Weights of a small text-conditioned image diffusion model.
Model: 13.7M parameters, 48-pixel images, text encoder width 256, text encoder layers 6, text encoder norm layernorm, text encoder activation gelu, text encoder moe soft, moe soft, num experts 8, patch size [8, 8], width 128.
Data: trained on drawn human figures in many poses, 48750 training examples, 65.4 epochs.
Rows from block 9 of the denoiser, named by matrix and row number. Each number is 200 + 40 x the weight over its row's rms, rounded and kept within 0 to 999. All counts start at 0. After the name is the row's rms in percent of the matrix's.
# ada: adaLN modulation (shift, scale and gate of each sublayer stacked) (model.blocks.9.ada.weight, 1152x256), inputs 192-255
ada.554,063,177,252,214,230,188,177,111,202,222,203,202,165,279,240,112,163,249,205,256,245,218,157,229,92,159,169,234,241,291,146,161,155,263,216,187,187,183,215,221,177,209,166,215,161,193,174,214,139,193,182,193,188,181,166,197,188,167,225,184,180,267,173,245,199
ada.555,063,225,191,188,184,150,208,247,222,117,139,141,246,141,226,120,179,197,199,248,187,180,187,181,168,187,222,287,183,180,259,171,179,194,232,174,137,147,161,211,137,214,326,247,235,201,160,269,210,226,239,192,231,158,225,219,203,207,182,116,162,200,169,227,123
ada.556,066,95,175,189,184,201,141,217,208,237,184,304,223,187,227,120,212,188,222,165,199,207,222,180,201,190,194,272,157,218,238,165,183,267,216,173,244,238,223,203,117,157,177,283,216,220,154,228,219,193,191,174,219,267,119,187,207,153,85,216,165,178,149,185,186
ada.557,052,180,187,218,235,193,194,203,141,126,182,118,113,251,221,221,172,170,162,148,220,222,180,204,217,205,276,153,191,261,193,171,222,181,245,157,213,157,164,178,194,197,220,180,182,188,225,156,201,207,179,144,216,191,85,204,209,175,175,140,182,108,121,136,149
ada.558,062,206,172,196,198,242,141,173,212,228,174,186,158,170,234,225,168,102,252,174,233,252,218,218,157,187,263,204,246,277,176,173,170,190,110,117,134,220,143,249,194,151,172,241,175,232,183,147,224,242,197,136,183,189,159,168,155,258,178,225,137,209,230,193,218
ada.559,069,240,246,227,200,222,162,150,216,175,161,278,221,209,210,199,155,213,232,226,221,230,160,229,166,180,211,185,218,219,133,167,132,232,201,211,257,142,284,209,240,233,208,152,223,193,197,111,243,170,147,202,263,169,170,227,254,227,298,202,173,225,230,194,263
ada.560,053,266,201,244,177,165,224,162,240,194,129,236,228,214,210,160,187,230,214,234,143,236,210,193,158,236,190,216,202,146,144,173,137,195,200,199,173,119,193,157,188,211,252,191,198,193,167,196,178,206,202,260,157,220,143,191,242,132,202,119,218,186,199,212,148
ada.561,057,257,217,206,207,163,247,223,230,149,202,203,167,237,245,93,201,188,163,185,194,216,175,215,234,222,211,213,210,134,236,226,278,184,173,214,211,100,293,231,191,191,195,211,234,216,245,243,180,174,202,212,173,198,221,201,248,183,207,193,196,122,173,203,211
ada.562,058,158,232,182,214,239,174,174,194,207,209,218,257,159,215,225,145,225,221,226,181,217,145,156,266,181,235,180,176,233,178,164,208,258,157,152,236,189,185,228,237,192,243,168,278,173,175,104,241,191,163,118,257,256,160,155,266,209,266,241,221,228,169,216,158
ada.563,056,227,159,186,227,209,205,216,210,202,163,218,201,215,222,230,123,203,125,183,161,187,268,199,242,212,223,243,247,212,199,149,158,243,209,203,157,108,239,192,124,167,248,151,204,216,263,269,240,204,169,181,256,155,177,162,204,178,167,143,180,99,198,251,186
ada.564,068,221,223,206,175,220,166,198,221,179,172,166,141,258,231,255,223,233,175,192,238,183,116,178,230,188,146,244,146,277,210,156,206,197,192,266,179,83,207,211,156,235,175,233,125,222,196,246,211,178,274,203,184,146,161,163,279,213,224,153,182,241,151,201,175
ada.565,140,258,173,126,166,201,142,217,178,212,172,223,226,197,230,271,144,199,198,223,254,233,275,188,258,273,252,154,193,254,240,124,222,220,217,218,218,162,256,219,136,174,217,183,190,244,210,208,203,206,208,175,165,157,274,155,253,192,188,183,161,173,236,187,139
ada.566,042,288,185,151,192,233,190,239,180,222,210,180,192,274,207,250,144,243,196,237,254,255,224,171,157,205,203,188,179,193,235,182,137,245,179,236,202,180,201,301,188,157,220,175,224,248,250,155,261,194,171,198,153,236,257,203,315,191,243,126,180,208,214,283,145
ada.567,049,170,171,236,172,195,247,264,214,160,223,183,161,210,199,209,213,142,215,172,206,144,161,188,101,187,160,234,171,148,169,174,146,188,142,183,168,233,132,284,188,221,171,216,169,222,283,197,202,224,178,118,235,142,164,225,121,251,246,215,218,200,169,178,188
ada.568,049,222,222,226,203,216,219,216,275,199,141,170,235,190,202,220,318,302,183,132,112,219,224,202,171,190,216,300,233,181,124,197,191,141,169,148,252,160,225,235,206,215,238,182,241,210,208,152,203,86,173,216,304,176,175,174,234,231,184,250,138,134,182,211,169
ada.569,045,162,244,193,204,208,142,167,195,170,101,202,246,148,189,221,132,206,232,224,244,219,161,181,169,180,157,198,173,180,272,180,152,177,179,225,214,184,231,247,138,139,139,237,198,168,156,250,242,224,199,256,201,201,233,214,230,185,221,187,224,167,206,254,244
ada.570,047,203,254,157,223,179,179,240,196,132,183,245,185,255,217,146,106,193,170,219,288,203,137,148,139,283,186,158,264,220,225,186,218,207,276,204,246,205,198,196,115,206,231,175,267,144,259,200,170,118,236,235,207,115,237,209,207,211,218,217,159,187,167,249,110
ada.571,057,209,234,228,173,237,198,160,201,277,211,234,256,175,198,241,262,198,212,135,166,211,179,176,216,131,162,198,198,196,167,144,253,176,167,208,185,160,194,206,206,167,203,211,179,147,183,246,232,155,203,219,155,242,169,213,197,125,179,144,161,266,235,238,175
ada.572,070,187,190,167,232,233,215,230,196,212,143,266,132,170,224,126,226,237,201,227,220,227,142,173,169,177,162,230,213,269,149,190,227,194,180,180,164,214,167,271,178,196,217,236,243,133,222,176,287,153,151,197,242,208,142,204,206,210,174,222,190,232,168,254,179
ada.573,056,256,173,153,151,148,197,225,197,243,134,272,169,190,237,213,103,255,232,216,205,228,185,195,256,188,245,230,206,190,237,221,244,123,248,207,192,150,204,192,150,194,249,175,252,183,185,203,171,147,159,186,182,272,184,160,244,146,137,221,169,165,191,196,182
ada.574,087,228,132,190,205,191,203,282,180,263,156,223,196,83,193,198,189,185,180,188,176,211,266,170,187,253,224,215,133,224,260,176,271,138,157,175,204,213,199,179,118,182,201,178,208,173,155,228,262,195,225,236,194,196,306,214,213,189,159,149,165,218,152,232,177
ada.575,079,147,199,135,232,128,273,269,218,220,163,108,132,250,205,194,207,205,291,239,213,204,209,228,205,261,231,174,196,125,251,207,175,81,233,203,162,201,183,151,137,197,175,201,161,179,254,244,175,175,238,187,164,224,224,222,178,127,127,223,99,206,167,194,138
ada.576,170,248,163,140,148,164,136,264,180,254,193,184,171,243,177,169,205,227,129,192,276,240,211,221,203,189,199,213,223,234,175,90,145,268,183,179,260,180,236,202,218,189,211,168,209,233,228,183,163,186,219,206,156,250,198,160,238,206,189,262,185,125,238,239,136
ada.577,091,191,183,214,211,309,202,271,196,199,249,251,167,246,271,145,211,236,237,189,200,191,249,200,168,188,169,249,209,156,202,196,206,212,184,155,251,182,175,177,198,198,172,249,247,237,230,229,105,167,156,135,213,217,89,207,211,170,233,225,244,148,196,230,238
ada.578,083,210,225,203,206,227,163,169,237,111,216,276,212,174,262,151,223,213,152,274,191,244,197,204,162,183,193,178,187,182,201,172,206,238,235,132,190,197,167,184,175,246,185,173,244,230,249,236,231,179,201,218,241,239,173,157,244,188,230,178,221,199,190,286,234
ada.579,057,187,209,164,226,267,199,163,226,235,223,117,206,189,205,163,151,246,173,181,142,167,167,234,190,174,221,231,145,113,247,242,175,257,196,210,218,189,207,228,154,188,221,187,170,194,192,220,238,223,141,191,240,189,198,217,177,206,206,134,166,204,180,281,237
ada.580,057,237,230,206,152,225,232,194,153,182,237,177,252,181,263,173,93,194,215,231,238,262,241,214,175,234,188,196,123,213,162,138,206,216,178,147,194,191,172,193,184,274,162,212,188,189,151,216,202,167,194,124,196,199,163,137,214,208,199,127,225,148,181,217,172
ada.581,071,206,154,217,156,185,138,141,267,96,235,160,172,202,186,244,207,203,201,164,212,223,173,176,209,266,196,170,196,247,122,194,124,205,219,217,196,235,220,230,185,230,247,229,192,257,218,189,223,252,160,126,122,261,207,185,217,247,191,187,249,235,229,253,124
ada.582,050,143,177,203,221,202,231,83,187,136,179,162,218,161,162,142,154,221,218,202,205,208,177,229,242,135,160,231,128,108,240,156,175,100,216,244,227,159,138,216,212,203,180,193,223,166,228,197,211,176,161,270,240,233,178,199,178,178,175,189,186,198,204,165,186
ada.583,065,203,207,199,186,194,273,122,200,141,141,246,140,246,273,116,247,229,164,123,207,189,230,185,193,258,234,206,155,235,206,226,242,253,212,212,241,203,162,184,154,220,162,310,188,208,165,174,203,193,227,174,171,250,210,205,206,219,137,139,174,204,183,172,173
ada.584,068,210,185,215,188,185,252,185,214,162,190,256,149,190,251,209,252,185,259,182,218,211,157,194,155,196,170,252,220,188,182,225,240,90,261,182,145,260,196,162,157,273,224,191,215,237,210,188,173,170,232,184,151,218,211,224,236,143,114,175,263,298,130,128,138
ada.585,060,205,200,121,199,126,200,152,205,190,149,289,272,225,208,168,225,266,180,166,188,255,177,226,221,198,195,221,203,196,158,156,173,210,208,122,170,191,214,208,139,241,161,196,196,196,194,206,205,190,201,218,172,266,185,178,204,136,197,173,193,123,192,250,186
ada.586,056,187,190,185,198,292,201,264,212,182,251,163,248,205,162,77,217,272,176,249,226,177,202,198,155,217,285,143,145,194,179,211,237,226,239,140,136,156,242,250,174,191,132,180,225,240,175,127,185,137,174,153,149,174,243,225,244,256,212,180,274,206,194,273,204
ada.587,067,216,178,155,198,225,197,272,176,268,175,137,273,213,234,148,165,233,218,221,133,182,215,180,145,188,266,187,180,136,190,169,186,155,218,163,198,207,203,160,163,190,161,199,216,199,225,256,236,189,190,188,243,252,136,182,215,157,186,271,179,208,185,185,251
ada.588,059,180,120,207,148,171,190,127,205,188,196,243,219,211,214,177,235,226,213,182,218,169,218,172,215,212,264,269,286,189,191,179,149,216,217,225,177,176,301,185,175,204,204,194,229,280,224,211,184,210,182,134,138,178,161,208,241,177,214,209,151,220,170,211,167
ada.589,068,151,175,177,159,142,222,246,185,155,148,184,226,188,185,201,265,215,153,268,147,194,168,230,148,195,186,276,175,234,268,184,206,253,154,159,180,185,174,184,149,220,241,211,147,132,245,259,211,166,246,246,194,233,127,230,189,190,186,147,203,169,147,167,174
ada.590,059,132,262,215,190,209,204,180,202,263,181,165,130,227,240,234,199,133,256,220,191,212,110,208,130,169,189,219,186,160,245,170,190,189,138,216,193,169,202,224,188,179,242,201,175,185,166,200,215,147,114,191,191,219,162,157,164,227,233,213,230,223,205,145,204
ada.591,048,217,199,208,221,249,283,370,194,204,177,136,225,224,256,95,185,281,176,261,128,227,217,201,183,145,275,233,193,190,238,202,186,127,295,135,219,152,222,239,174,257,188,135,203,217,250,214,206,169,141,199,235,236,186,177,212,134,202,219,137,212,221,127,127
ada.592,063,175,258,230,159,194,149,170,212,195,187,272,115,199,227,276,96,237,182,188,153,300,200,228,162,239,161,233,201,215,195,215,161,200,182,137,209,153,167,237,154,197,276,229,160,182,171,196,206,205,268,221,160,199,248,177,167,186,219,250,203,199,220,222,159
ada.593,045,162,223,220,228,181,244,160,230,150,171,243,241,231,201,140,271,228,167,127,208,201,201,153,187,171,212,222,163,214,208,145,148,251,152,206,195,211,128,284,138,145,194,211,197,264,166,134,197,187,151,247,264,172,177,202,199,153,234,184,198,179,177,195,112
ada.594,073,184,169,208,204,205,237,232,253,240,147,302,114,197,214,202,201,195,199,206,206,222,226,165,190,201,203,169,179,145,174,228,198,191,211,240,202,173,157,179,110,217,193,202,242,202,263,172,188,296,161,210,150,196,177,228,141,126,106,219,150,191,149,117,242
ada.595,055,198,216,210,201,266,153,140,278,88,216,270,189,198,193,208,182,233,188,149,193,176,236,176,149,210,200,213,205,186,234,172,154,233,173,200,202,182,155,237,186,173,211,217,199,218,231,224,253,228,160,154,176,145,203,178,300,224,190,199,215,258,171,255,151
ada.596,054,230,169,149,142,245,248,223,180,253,192,179,260,233,173,130,229,232,208,251,236,179,206,144,140,165,236,207,166,135,213,152,51,206,206,224,104,187,125,154,138,245,153,123,213,116,214,226,181,210,226,191,201,190,184,162,218,170,172,159,203,134,202,189,95
ada.597,052,247,201,224,242,202,253,83,188,184,213,166,169,158,249,163,190,206,173,154,223,233,251,170,154,240,188,215,159,243,230,192,232,189,188,204,129,150,162,179,151,174,237,159,217,224,179,235,156,218,200,244,207,158,147,197,190,187,146,145,175,202,133,214,198
ada.598,072,151,199,222,233,206,235,273,191,225,214,228,172,194,237,148,198,209,226,135,175,220,126,202,150,177,191,271,181,159,230,178,186,138,197,130,243,160,179,126,148,213,207,193,228,199,201,180,226,181,150,176,199,246,119,226,250,129,180,159,151,200,148,230,186
ada.599,055,206,161,218,217,169,266,238,137,161,238,203,206,241,222,182,191,143,159,159,230,210,226,270,209,183,172,176,230,183,238,239,177,123,246,210,135,249,190,135,77,197,173,235,195,150,274,223,232,169,179,248,194,187,200,224,155,155,101,201,224,166,238,224,190
ada.600,057,158,244,149,175,194,222,179,216,171,197,266,157,235,179,238,228,195,223,199,224,207,220,186,140,222,239,213,201,213,237,163,260,138,266,209,161,255,217,228,190,256,194,233,240,159,170,281,180,140,219,194,220,230,163,206,231,163,150,216,162,190,129,203,164
ada.601,047,151,219,197,240,250,219,152,144,219,202,207,196,261,245,141,177,201,200,270,173,220,232,191,256,197,256,212,203,221,172,197,209,154,205,245,295,157,190,183,159,202,264,129,261,235,244,180,122,205,194,98,165,227,130,205,204,146,174,145,145,191,167,128,138
ada.602,073,161,190,265,212,228,262,162,212,188,193,173,124,246,183,117,188,214,192,164,217,191,134,193,211,126,142,143,236,213,187,212,163,243,245,211,162,187,119,193,201,202,166,151,194,179,238,177,243,209,172,205,145,239,179,207,144,193,169,168,205,214,165,200,197
ada.603,066,152,133,208,162,120,212,231,198,170,183,223,101,131,217,168,259,209,232,217,163,231,224,245,169,209,201,249,195,169,160,163,212,190,167,133,217,217,166,166,160,265,206,264,179,159,204,137,249,238,211,134,231,228,218,192,176,153,190,159,206,139,228,181,133
ada.604,046,191,155,172,231,243,164,196,191,182,212,239,210,194,232,195,233,304,208,177,150,185,203,219,158,259,116,141,155,176,204,234,137,239,168,225,155,208,181,174,169,202,186,203,153,175,207,280,199,126,232,216,169,187,205,185,160,226,188,134,194,183,166,170,211
ada.605,175,176,192,225,197,223,189,156,216,184,211,162,196,225,184,105,217,118,211,278,163,174,151,180,121,131,245,232,171,128,166,251,160,216,194,159,188,198,118,225,197,241,148,188,258,204,203,196,266,195,222,161,243,230,132,217,159,207,217,141,203,172,204,243,241
ada.606,049,226,173,196,169,197,240,164,190,226,240,254,292,207,188,191,206,200,163,276,219,201,219,190,180,171,218,195,164,131,192,169,169,224,169,152,225,150,292,254,239,205,185,170,223,228,147,207,240,170,223,208,154,199,188,212,241,191,281,127,235,237,244,218,204
ada.607,041,237,192,212,214,193,175,200,210,168,239,171,218,219,189,232,141,254,163,242,171,167,250,219,220,181,162,136,175,227,216,190,241,221,169,254,268,185,116,143,210,229,212,174,183,160,255,136,171,225,204,159,167,197,235,202,176,176,98,242,201,103,219,182,211
ada.608,298,143,215,244,236,203,239,185,220,213,240,238,239,145,158,253,257,170,195,191,206,129,153,211,224,187,158,213,206,178,182,293,192,189,169,186,184,276,163,253,280,164,145,196,213,160,193,199,251,211,199,226,220,198,223,221,138,260,207,233,247,247,175,205,278
ada.609,063,297,161,170,165,320,230,247,203,177,289,144,234,278,241,183,224,198,197,246,221,217,207,203,180,199,198,218,165,164,245,164,221,258,212,258,189,175,210,124,169,227,191,209,235,235,203,171,203,115,262,225,219,256,217,184,190,124,264,114,213,183,168,221,195
ada.610,075,175,160,161,140,163,224,148,169,208,190,164,259,220,231,173,149,210,197,168,194,253,242,199,84,218,228,176,212,254,170,157,172,236,219,143,144,214,215,248,154,221,231,137,205,190,167,173,233,79,210,176,222,177,156,217,239,215,140,123,160,161,165,279,173
ada.611,068,244,201,213,172,232,164,175,188,259,189,166,200,201,226,102,67,156,203,228,205,278,235,186,199,201,160,214,191,144,183,158,194,262,206,159,175,244,180,245,191,260,176,108,245,184,152,170,187,256,176,254,145,168,238,184,277,229,244,118,269,177,206,276,197
ada.612,066,202,187,184,179,182,223,239,229,194,246,109,175,205,180,220,104,202,193,181,204,222,255,203,171,221,213,154,199,165,198,219,233,211,239,226,172,137,160,178,163,195,212,206,205,193,211,229,173,228,182,171,134,172,169,193,228,173,159,185,148,181,241,244,165
ada.613,055,253,172,119,219,198,222,227,164,225,177,250,160,198,218,189,234,195,138,195,193,253,240,148,238,235,231,135,170,215,209,213,271,237,201,248,244,265,200,188,197,165,239,195,228,175,150,248,232,154,198,224,243,157,219,129,175,201,152,177,175,179,170,259,118
ada.614,056,210,218,189,214,219,182,204,209,289,202,236,167,234,188,213,190,200,214,267,263,188,256,166,181,307,167,187,211,145,281,207,97,203,245,205,166,134,239,238,172,214,193,177,238,197,209,169,167,205,272,228,185,224,209,212,149,218,182,174,213,144,168,200,173
ada.615,053,224,240,240,178,185,189,165,201,193,166,169,250,152,187,270,237,221,167,199,166,228,162,225,172,186,153,177,204,206,197,198,200,214,195,215,206,197,161,199,161,206,228,230,228,113,266,204,191,203,146,206,179,260,144,190,186,171,233,151,220,163,224,284,236
ada.616,071,236,196,209,226,169,227,202,143,160,190,128,200,195,258,101,153,203,179,170,208,236,160,241,208,191,210,239,205,308,200,161,221,102,207,141,216,175,261,170,131,142,215,213,208,164,284,202,205,131,163,184,162,223,112,228,210,222,166,214,173,133,163,190,118
ada.617,060,212,221,231,208,150,216,193,213,235,179,184,149,213,175,132,241,183,229,238,163,228,107,114,132,148,243,245,193,233,256,157,139,212,197,216,153,149,126,210,170,245,232,258,208,240,189,218,189,193,234,192,258,206,147,247,189,176,213,165,212,139,237,273,198
ada.618,062,186,237,219,242,245,179,87,146,219,196,299,201,239,212,153,185,275,187,160,176,240,209,151,210,210,160,259,253,249,220,175,123,176,177,169,181,151,195,223,138,127,237,212,214,211,211,234,204,212,215,138,235,233,115,195,238,131,208,208,239,195,86,222,249
ada.619,052,149,167,194,162,209,209,292,153,169,167,220,163,215,182,213,183,158,185,204,200,228,152,182,185,191,163,243,191,210,187,220,287,177,133,160,227,159,224,133,216,271,274,176,208,208,215,277,187,218,232,180,228,194,144,143,204,171,237,188,128,213,89,133,127
ada.620,048,209,213,204,173,234,239,245,246,159,164,234,155,261,268,161,149,265,168,235,153,192,253,236,192,160,168,286,246,219,167,189,173,237,176,194,173,170,160,164,181,148,214,264,163,203,169,239,190,232,95,165,212,234,192,190,228,134,182,207,152,126,210,211,169
ada.621,063,210,217,198,208,230,154,238,180,255,207,271,189,231,159,190,243,255,126,137,156,206,182,199,265,161,164,226,200,212,129,176,235,261,198,221,219,172,193,255,197,252,215,165,197,158,97,162,233,283,192,211,217,276,114,171,165,140,210,169,225,179,179,235,211
ada.622,041,200,184,227,167,219,227,203,140,202,199,280,170,251,210,96,204,201,281,197,208,200,238,255,232,170,197,237,178,225,153,217,152,165,234,179,185,211,155,114,148,215,241,203,220,203,179,229,164,235,167,293,210,214,192,168,250,182,169,155,188,177,90,152,185
ada.623,058,240,192,160,200,173,125,260,225,139,166,180,268,238,172,181,129,192,206,189,159,199,272,180,189,265,176,195,203,190,202,141,244,126,208,199,198,271,229,197,131,262,277,158,237,205,248,244,205,111,193,263,240,223,206,177,205,185,195,218,259,133,107,235,204
ada.624,051,193,149,171,193,163,212,241,196,226,186,219,246,204,185,120,153,188,225,231,221,216,145,210,208,126,196,173,154,170,200,158,196,183,285,234,204,277,183,209,166,246,192,227,218,179,203,203,202,142,200,218,233,298,267,203,191,189,198,228,168,137,133,199,174
ada.625,078,153,175,210,160,211,200,164,210,164,200,188,286,181,224,188,278,224,265,210,196,217,215,272,170,178,182,190,222,193,141,176,229,245,235,154,164,212,239,166,196,195,252,122,261,240,207,187,195,211,192,107,219,233,135,142,213,124,159,124,181,119,219,155,212
ada.626,095,244,225,243,175,210,165,275,230,248,165,199,259,185,161,260,234,218,267,249,157,232,195,217,163,167,203,271,225,190,222,176,198,279,214,196,138,159,185,171,197,264,249,146,210,220,196,226,225,197,198,235,207,214,174,172,207,171,210,77,189,131,224,274,213
ada.627,081,249,154,151,182,198,232,148,163,201,187,170,231,193,253,173,145,255,208,192,201,165,146,201,197,262,136,205,196,252,224,187,104,138,237,222,191,175,165,203,174,241,209,131,195,237,272,183,216,239,204,223,119,196,158,201,187,183,156,234,231,167,136,234,182
ada.628,072,186,186,224,211,189,191,267,161,207,189,130,187,160,231,92,254,215,166,203,205,192,185,220,103,123,139,275,240,222,114,139,175,234,160,216,260,235,212,235,115,208,230,187,233,180,236,193,250,124,200,186,342,165,135,186,196,215,211,191,215,126,252,239,191
ada.629,054,258,163,174,167,174,149,177,147,154,178,231,185,235,150,115,260,289,184,236,235,245,223,185,213,183,187,178,193,202,220,168,193,80,146,252,211,164,172,143,154,220,221,268,135,167,302,221,203,218,186,141,270,148,218,189,235,175,182,221,190,147,202,243,164
ada.630,056,181,147,144,208,220,241,132,195,166,202,148,195,176,217,267,179,238,252,140,233,222,222,205,204,256,230,147,218,225,189,205,177,228,188,202,181,263,231,219,174,172,216,184,172,230,193,206,225,266,159,165,205,179,275,155,196,245,157,157,266,255,237,283,167
ada.631,046,201,203,205,181,229,236,185,202,241,214,278,143,216,187,187,234,279,190,200,281,207,163,173,200,172,174,216,208,202,239,169,213,163,279,138,133,207,118,190,119,220,241,190,223,213,265,213,220,159,230,229,162,213,151,183,194,193,182,197,215,113,151,237,167
ada.632,068,176,150,140,171,155,157,209,186,267,197,198,166,245,273,222,221,181,245,251,209,202,218,195,198,223,233,205,159,188,226,139,246,115,231,176,253,183,216,155,155,193,178,147,145,193,184,191,230,255,259,167,126,234,273,197,204,162,198,213,182,238,133,125,160
ada.633,048,220,147,142,203,273,227,166,210,172,194,272,262,177,136,160,110,220,172,182,134,209,224,178,201,228,207,234,203,189,267,185,173,102,181,171,183,127,217,232,163,173,246,216,185,221,140,282,258,232,226,161,233,152,223,187,232,173,216,216,229,196,116,216,184
ada.634,067,166,261,166,156,205,150,223,176,230,217,165,105,196,209,234,231,168,155,261,213,223,190,197,221,259,118,264,184,187,163,188,192,171,232,195,204,225,247,141,141,144,243,192,158,171,225,245,176,162,209,114,149,261,193,172,132,206,131,194,202,169,180,169,156
ada.635,065,201,165,274,177,144,231,209,208,149,195,246,201,133,207,179,163,206,234,220,140,167,85,158,155,158,187,216,174,137,244,197,203,187,237,146,187,265,220,203,115,201,202,202,210,205,150,229,188,205,240,236,206,241,140,200,160,150,189,125,99,219,138,183,216
ada.636,044,272,220,230,215,148,225,247,194,204,141,187,250,126,176,165,177,202,207,151,207,189,214,185,163,254,193,152,168,136,150,174,193,165,258,163,205,306,171,200,164,195,189,177,236,209,270,182,230,154,210,182,161,222,171,218,202,164,135,248,205,189,183,285,228
ada.637,060,279,195,133,172,196,238,229,182,250,217,242,288,176,202,263,150,150,201,176,262,228,220,206,257,222,260,173,200,212,201,138,127,240,232,214,150,187,265,222,137,164,202,198,160,260,177,222,215,136,214,223,233,161,257,172,247,138,237,157,187,195,259,211,165
ada.638,057,224,153,137,137,249,215,113,134,217,174,215,163,195,227,139,237,237,159,96,273,189,299,196,145,228,255,231,186,221,191,187,182,215,235,255,200,111,189,164,147,165,264,258,242,199,181,196,185,98,159,151,201,141,179,188,223,147,209,148,173,189,233,241,92
ada.639,048,180,224,262,223,230,206,142,243,151,186,247,255,225,112,169,152,235,210,273,134,207,229,190,165,166,194,250,225,262,116,183,204,243,157,230,210,154,167,253,226,241,231,236,252,207,283,174,205,108,204,199,189,246,162,181,216,263,280,180,190,128,153,310,237
ada.640,044,190,260,243,196,117,175,222,190,214,191,103,221,228,214,216,143,192,225,177,272,200,182,206,174,204,153,220,249,234,221,198,285,170,175,241,207,233,180,147,257,215,235,224,171,126,259,180,121,135,258,192,200,200,253,235,127,188,172,207,213,202,278,194,223
ada.641,111,211,127,176,158,208,152,156,211,76,228,219,111,166,217,188,249,187,225,192,160,146,177,203,204,242,223,256,204,227,170,203,179,265,256,219,206,188,183,219,152,214,219,200,207,268,183,138,187,85,181,183,194,202,122,164,215,179,257,151,126,194,218,244,141
ada.642,099,174,187,87,261,203,177,217,166,168,128,209,257,208,214,236,115,173,202,232,226,245,256,219,281,209,234,137,192,151,157,269,186,180,171,156,139,241,168,185,242,211,208,185,163,188,242,234,253,248,156,212,209,259,216,209,193,201,197,189,157,255,178,161,258
ada.643,106,206,202,163,171,201,253,194,253,128,214,271,200,179,253,205,297,237,162,130,161,216,275,171,199,174,236,222,147,243,192,148,197,217,250,263,232,199,181,165,189,285,119,198,161,229,236,262,199,214,196,264,259,131,204,212,250,193,252,144,206,169,216,148,171
ada.644,101,89,241,163,238,278,204,133,225,213,214,187,194,219,232,184,238,232,228,191,192,193,223,233,158,242,224,156,248,213,173,207,187,241,284,199,165,138,247,228,139,158,177,199,216,244,213,273,222,191,248,212,163,133,181,231,264,222,203,202,178,203,184,165,201
ada.645,088,163,189,230,203,223,140,236,183,191,305,243,225,154,167,174,221,209,114,271,127,186,264,193,273,210,248,266,193,202,186,217,197,200,179,231,211,168,319,217,224,253,140,249,236,221,207,180,179,194,215,208,232,200,189,189,210,231,193,188,298,135,284,195,197
ada.646,099,182,195,269,280,227,208,189,242,205,223,246,177,176,207,218,170,196,192,259,228,147,251,167,191,200,144,193,204,198,186,192,153,252,233,201,155,73,215,218,116,88,275,196,216,140,197,231,213,273,215,181,240,195,239,132,217,174,216,200,181,148,106,158,203
ada.647,082,173,221,301,163,268,178,185,230,199,176,205,128,232,165,156,180,185,188,220,180,227,166,166,203,220,226,210,185,133,278,179,176,236,229,236,196,230,130,184,183,189,154,193,301,237,169,99,150,187,211,199,193,153,275,177,246,215,256,140,215,182,191,237,193
ada.648,101,218,280,254,268,157,150,213,232,185,195,173,258,184,209,134,221,187,183,223,197,187,211,186,297,114,210,187,199,119,50,147,226,226,168,169,170,180,232,194,246,188,188,210,212,214,196,242,139,192,220,140,134,233,314,202,178,203,195,228,142,202,226,186,232
ada.649,091,206,172,234,169,180,208,248,212,263,219,165,122,215,100,216,218,256,152,209,220,211,188,227,271,134,185,137,209,157,138,179,216,202,223,183,199,170,135,148,232,162,186,250,220,212,268,158,167,221,164,165,238,170,243,217,184,161,228,228,263,217,202,209,244
ada.650,094,154,193,187,183,177,199,221,229,258,234,152,173,200,202,250,225,259,213,194,207,182,219,210,292,224,248,216,228,160,192,220,277,165,207,213,222,206,196,189,251,193,204,206,236,160,189,201,175,251,224,149,224,201,276,171,186,254,192,282,185,222,287,268,254
ada.651,046,160,150,197,267,249,215,134,206,224,179,155,205,165,194,177,221,238,160,140,163,248,182,243,215,125,188,146,168,189,162,119,229,222,236,188,206,181,166,172,113,190,161,232,240,151,167,221,214,127,189,150,207,225,191,125,170,233,158,168,239,157,204,238,134
ada.652,106,170,180,191,163,186,192,161,179,149,187,262,186,192,206,203,237,139,258,243,231,202,116,176,121,257,193,174,243,194,227,165,275,239,202,163,170,133,140,205,137,146,237,164,218,170,110,166,206,197,201,206,109,188,221,165,147,160,279,204,263,213,219,254,101
ada.653,095,226,160,255,153,197,215,144,181,250,262,235,257,262,216,207,218,234,234,194,117,207,154,155,250,139,275,216,194,215,225,139,250,177,160,206,209,156,218,252,91,220,226,270,197,237,232,201,219,236,227,150,197,208,131,171,235,147,208,196,202,189,188,170,199
ada.654,069,210,230,218,209,160,201,256,217,187,173,130,210,201,149,219,166,145,222,177,230,185,202,228,244,210,183,278,187,233,300,280,184,147,215,288,208,271,177,159,196,196,156,253,201,136,200,224,135,235,240,176,164,212,243,204,224,186,145,277,201,289,212,225,219
ada.655,099,264,210,216,206,165,159,266,223,221,159,218,281,213,189,215,164,209,247,182,225,267,204,199,118,189,257,235,194,211,165,212,208,250,196,188,240,227,260,191,245,244,262,250,240,171,232,213,240,190,206,227,188,176,135,214,175,234,163,205,176,161,219,223,256
ada.656,043,197,171,179,204,215,230,237,202,198,170,166,219,203,197,183,194,229,258,215,213,206,140,188,182,145,197,260,142,204,220,160,165,204,176,175,202,208,183,226,184,207,189,209,177,168,190,278,232,176,185,178,164,232,214,162,180,193,84,164,225,131,191,205,113
ada.657,094,149,252,202,227,197,208,251,220,211,138,119,253,258,225,177,186,273,131,219,209,185,173,190,240,172,265,226,237,218,226,256,196,231,185,147,204,151,237,233,201,173,240,183,212,184,152,176,215,169,239,148,188,281,153,221,192,154,247,290,195,223,211,184,190